{"noise_aug": 0.002, "time_shift_ms": 100, "win_length": 400, "tokenizer": "word", "vocab_size": 155, "decoder_mlp_ratio": 2, "eps": 1e-06, "batch_size": 256, "lr_schedule": "linear"}
Rows from block 4 of the audio encoder of a small encoder-decoder audio transcriber, named by matrix and row number. Rows with one number belong to one channel. Each number is 128 + 24 x the weight over its row's rms, rounded and kept within 0 to 255. All counts start at 0. Numbers have three digits each.
After each channel's rows are labels from the 100 clips, of 14848, where the channel reaches its highest value: "peak on" is the class under the peak; "responds to" is what is common among them. Only what is clearly more common there than usual is listed. The data: short made-up English sentences, spoken by a formant synthesiser in many voices.
# convs1: first pointwise conv (encoder.blocks.4.convs.1.weight, 192x192x1), inputs 96-191
# convs3: second pointwise conv (encoder.blocks.4.convs.3.weight, 192x192x1, transposed), outputs 96-191

convs1.20:097147156124103145093137083099127168143111170116130145140123143149120132134126118131148129085094113157139074162123131097161127113093106133135152124097137120137124111107135166162148072153091127168133113113088110160066109092140124108120101141103076107141134146190109097136140125167152148109
convs3.20:120123119127186109143146171159093123126149142138130105120130132084104106075074122151125159157124104103158140081125154130138101156116126118172127157117151091136129134166120160159119071127117111166137121122166095116100120161100118106113129151125138144162163137092081082106104123152109084113
peak on: /ð/
responds to: /ɪ/; /ð/; /s/; "this"

convs1.144:102143140157117102077117092092126150100131125116160120103122117154120120134121132153110127156148152126111158105147115163093099139100139121108150115098154146112129106107105104129106094120138160162169115181166149083155162153128101112089135128120140123117144176105121142115145157099158111177
convs3.144:088095109125135135130126116075125123137156159133160170124140174097107125113144123120126153121151108108153149124127133160188133150160149148112111154131081155162171136141108114152149125132136072140155122142140129090126142115129113108158138110115152134096089103127142113147101126140148148106
peak on: /s/
responds to: /s/; mains hum

convs1.190:144104140104122172152095120176159164124153127142104139108124094087115142123124110130140066126094119133164137126156122107179143125129100155117138154158149110103100135161158144171121105102119105097139127155123123096078147101117107098112124140175107124171089135109113100106124145155185154111
convs3.190:095137088130129108138142104131125118084094118116134129082144103152185129143096104135122133079113129119116120142166134160102166107125119142136160127138131119093110106110112129164116148136151129132079109149163164102115125154130123139133150146142148121141157100124146106155155160120154134119
peak on: /ɔ/
responds to: voice: child-like voice

convs1.0:131119133194094082133090122099119136090154153134199129116057120100126116159098150123129140118110122112150158161115143096144133166126114111166121113120106119115156119130128139145132153083137124101133109125109151137115122135081141092113065121117143149088116143094115114115156114137179114126
convs3.0:131087152183119133117122120123113132163111159162142105088135099142106140123159145121118178131131141104110147109124116141118097137105133138104126089141172119091080126124134152162102093133148114134116150124124123153093152098099104116108091155100134107107151162133147178138164132137155112123
peak on: /aɪ/
responds to: /aɪ/; /m/; "my"; voice: low voice

convs1.159:161137172171169135161113128138138103127095156109131104127132143145158122176153108143153142106134120145123104131134148124110144149102121115176117154140082145148109115157105142140140172111094145129119133147126119143098106132156143153127137111165101130110102112098123100127077174125097170140
convs3.159:125116136169123118115147145115097140159166120148110130114112131141097148115148134143161148101152072139131119116148142115160128151144132106154102156090095123124141165138090091128135134174101135104105116130078106115102147127124122155112082120101143106091120121150172159110137148104105109144
peak on: /aɪ/
responds to: /aɪ/; /w/; voice: child-like voice

convs1.28:131179094084110154148126126150131131140114066171121112109157151111120139149160070113144138151143156128110124136112110115148154103141157129112093148098094113125089124170122125091133130133174144109088124148147141130163167126123144139178095115121119092125090112095151088138157124119144109178
convs3.28:123129108103163168149102081146116090114130119143144101133106141078143158129125148144081151110171148133143144148146138160104143111090134137116120143166172140080101133151157112146116118117137109106123133139145154125120129141145097115142107128104165167145067118153130134147153132119104139141
peak on: /k/; /ʃ/
responds to: voice: child-like voice; /k/; /ʃ/

convs1.100:093132161089129079128120138154128151183108072121147140143078179109105141114139136106093148101129127149099126177124110062137104114147156175166104128116116123109145142101116127108138119120083150142122153131105141139125103160142139072161118119155154138100092158142110122125162122150150134144
convs3.100:132158098138182091113115130167124115142110128099088146139088130143145134120162133141099127139075122140094130109162073120111109134131141122178171131128090115106154118082140146144116097093109126126142161120171120143145142147134138141102164090153098088155105123148143093161127145122111103117
peak on: /aɪ/
responds to: /aɪ/; /m/; voice: child-like voice; "my"

convs1.182:118153100122136115102109161119141105113109163088100098158158145123108151094140104142102143126147159147116108127106132144112127136164133127149149112148088122130133134104175144110131123161111130087095113157187119105106160119094165131125093125126112108113096150132132163147127128162137111170
convs3.182:107091077151124108140163128113137122149143153117141145166139166119126154166100099133087166169109124126153177107129090136134148119147113139146154159155125147125144084108132140139140112115137145137164131167138132129103157164108112107144125115152089174136100162124120150098122110113144141107
peak on: /s/
responds to: /s/

convs1.132:131107132160141120128115113109152115135132129085138119127052132094116104107119233163102107125112160131107108116116148128097134142092132108103110106167140157143121146080158159135114138121130188139138128134144160137127128128109147125121145137151154137128127102129112147105153129112135117128
convs3.132:090115132136113099131153159129108114188119130161101124087162140131136145119114175133137126109100132121106110167111132125148141080104113173125111158126175126110100110118169137114126111113141136084133118163175111109137130084089129119089128088121153103153132157090118110068127132102117112128
peak on: /s/
responds to: /s/; voice: deep voice

convs1.21:093102124150114128110091151153126093153109137080115114104147114140141102173138137126147111121110135140116151123134108130120166105093119138131145120128089147116150154164082114179114126108108127118154096147143146113098120096133131131121085089168148139163116083103128162123116148144117124109
convs3.21:099161124109145159156083165137137091116108098120147141128113156138114131169136144119138096148161117096154128119103086142113112135110136161102084122103113130095130128113131134137085133095109132115127130107112089130092131105124144113145087113139144169158160098154157099138135112111120114147
peak on: /k/
responds to: mains hum; /k/

convs1.94:167113131134130116124152071162164093112096153142132147128138116119141113142099153161158103130152146125135106133102126149098136139106133134078158104117145115123115129118101067143140115147116154140122166126155176150105144077108159187098185140148118108133123118111107103157149146125100129098
convs3.94:111108086105149141150126146129134120170152106143097113109107121098093085116157136136140096150165137113167120110145131143113136122121146135105096144104124133143144119152134115126118123123074127134140173172131118101088162132097155144159067170159167140178141155150164162143151130085093123117
peak on: /ɹ/
responds to: voice: deep voice

convs1.53:155164089129126141166094145156160087131134076092129129145114145136092124132118147111093121132123130107138107116074131082112117156167095106145113141151106113129151161135150163123111141137136130097170116097079156147142118104138108154162129114139129116106091121133127155134119081132125126104
convs3.53:078104114128152133109119146122145107097138156124102089158156134119089125092143114074143143171122129121114111145108152117079138108143128155137141083114149113135108115109096113103146146106141156096147151127124166170090099109120123137099113131106106132093142154127161162084147075119157159132
peak on: /aɪ/; /ʌ/
responds to: /aʊ/; /ʌ/; "our"; /dʒ/

convs1.22:103135078114089158104170087111126082100091088139119106121151130139128167099127136149115131163152122158112167126132104110115149121096104120076142146151114138129098119123107134152106137123143172116141105094211116079123141177171126119104096162116100110123163129146132131137172175150160128129
convs3.22:127100112150163159140091136119096105119092128097087113098146114161135127133098156099094119124145155136110074164122138090089148155081109095157103134132100135092159133119132098092115173122162134100162081155164117146106139111138099130107148098113109085101133158149115110130120119155082098142
peak on: /s/; /k/
responds to: mains hum

convs1.73:100099125097103062103107140084175127131121135173170143101089113151119108108095168135121079142150089157101137101105151115158109164107152131161130147157158093116126154125143134144102108122131127166098141134134108148095113142095158106153140114083141106103127139115125166133126118126169125130
convs3.73:124136125168115135125115114113125140104130147165121103100160114152142164082154143109161102114092158106129166059100115130122164081180183129092123170176123150151084162131116096127096152146132092134103131126165121113105081136117109179139154125116099147133091123095129167139095131154129172123
peak on: /ɔ/; /oʊ/
responds to: voice: child-like voice; /ɔ/; thin (high-pass)

convs1.2:114123097156119097125151106168139091155097097096173094114119147124093137115103139109121096128101132141136100175092119086141139139110121103180149125134138098106109091130169118129108154122116130168102139094099162095150107110100102180137111114125132161099122135119103096139117106100106097118
convs3.2:102127137091140104105118104088086133157110157128102131124113098096160104132125154110135098115079123119112142145114152141104105146154137108122167111153094135131107105097110084114125147124078104130146142128152144109145107118147115161141125148115118096104094115151133088141121138141090149133
peak on: /aɪ/; /aʊ/
responds to: voice: child-like voice; /aɪ/; /aʊ/; "my"

convs1.8:081106130112125140114104135122133153124158150120104108109124065100142133146142121146140128164137100135154108116133098124121110106129099123142155152132114124176137146151107079088134127149125131142105184148126182142128115125122086137148152070109164069107119103108145176135159139126084100143
convs3.8:132148097109135141170114104130194150129161160155147118125123144115124130101120114122119149085151161131127109153127114151146118133158149165089114169155085089119136135109142129110142124136156100136137090106095140127132093163110161157125098146156106115118096174109110123177120092163179170128
peak on: /ɹ/
responds to: /ɛ/; /z/; voice: child-like voice; "is"

convs1.151:072139135113158094129151126120143176077116105146130115095148135113141139118136105127170099122098113112121134168090146106137138101123137160103171065162134159106121144144119130125151123113142161102109113098142111148157123108102144156134082095133097109091127111141130131171123110170159150136
convs3.151:117122150097141104120113158141099161118131098131105125099110147150132136118112167136118107091128087101145120123106143140162088155134106087152093174092122123099100116140141148137134152151113122164098123111114083107134128157145127142146121095147165136122078114131149149129074126177104140125
peak on: /k/; /g/
responds to: /ə/; "the"; /g/

convs1.34:144132157137102096171120118104146147131131142113088139128138113116187159192119123130095154141101158120139158152122116185105126139135109161120149138118122121156122124131092113113161127115126132157157099122140164132133119152123130115064175145156161087128143100110113171106122113096113098121
convs3.34:122082162149150120126100159101102108167144117106158096135123144139107152125092123145094162152115134152112109137110123152100128117166129147123115141154151127142142142159130121151153140175091129084114147111087135147084147099121142151145140165147124135148081101125106145115082140120111104121
peak on: /ɹ/
responds to: voice: deep voice

convs1.173:157175108111144134106160161108112168071150097134107145163154145110090102116136105148114114163141107136128094130116138152092103111123144112130151113112110127118149122149161161131120148137123121079079109115107108078172142125107140151144150147155105138160126136116126140124151083133131130119
convs3.173:152129130154101154152131147116123174130121117151125153161165127134177177108158157138178142159125114145165163120097101104151097149159144166120152115124134126162103131112096104111130109109110136165176172127185139119099115131147113125125143109153167177086148152135134160140124122112152136128
peak on: /s/
responds to: /s/; mains hum

convs1.69:130141128138130134100134142148152146109108120142146136134120087143138142101121182078126119122131158126133076093149145139104147125102111166123155140148161104133134122112149113116159114164155081128095169118065109086148111113158148144119094076126140124132150145149159139101162095134105124137
convs3.69:119120091090097095145148163153116124111100086099103102111121096127132112124157150122141099126115122111148109131119135131162132097152118094150109160103164124096160144093143143125098150133136155154073138155134143114121126117136089112151118111154150109158144088174118123179139143150093084155
peak on: /ð/; /z/
responds to: voice: child-like voice; thin (high-pass); "where"; "was"

convs1.89:145079150124091166105132138108086107093155112105160142117170113115157152171108103128138093158172099100118150166135111150133133153141104106098135091132115165166143140135162146171112104098134139138154125119125137130087140189108140147150167119138141151120138119129085109104149101163193113097
convs3.89:124111131114112162125120120147178140156145149098170119163162133124127119114106152161133150163134150146144143151146108102157141100127113125111158138169126150083118147149125167107159100116157096135140124127098130126112113131065144177131139109104158099137118132143116147124144097133115105091
peak on: /aɪ/; /oʊ/
responds to: /aɪ/; /ʃ/; "shiny"; "child"

convs1.126:121140112142157085129118089099109170118127145135124164090132161116128156102138157081114143126134140123158099163127107136112151113114157116143104124149139115127112044142151107167155143104103092150126143150176104116136100093157146152105105201132129130100103094118109114141106143129142167105
convs3.126:110137105178132174131129119123172165158099162167156113147164123127135173143111147095180106137165142088147131114126097119165098093150149144128105106133104137084083170106099157162140152175087141132110138164155153138145171100100141102143113150154139100120156120137159125161149101094123130140
peak on: /ɹ/
responds to: voice: child-like voice; "where"; "is"

convs1.26:135122128117143170122115112115109090118129106115119095111130072059119133139161120143149107138134112153100161172123115152084123136173117121115127107158106163128138171160114100147078107118118129131109147088146097098104141145099103115110135060117111143081120139114131172124145117138113106135
convs3.26:089095147151146109115065113121111117144128164155133141126133100160094174156123144164093147147152122114159087138140162161112176161094150098172121101123108135137157133143135098106150118134117145156121132109150077158179145125178095133115110122101096147144137104110137124113132137103117105117
peak on: /k/
responds to: voice: low voice; "his"; mains hum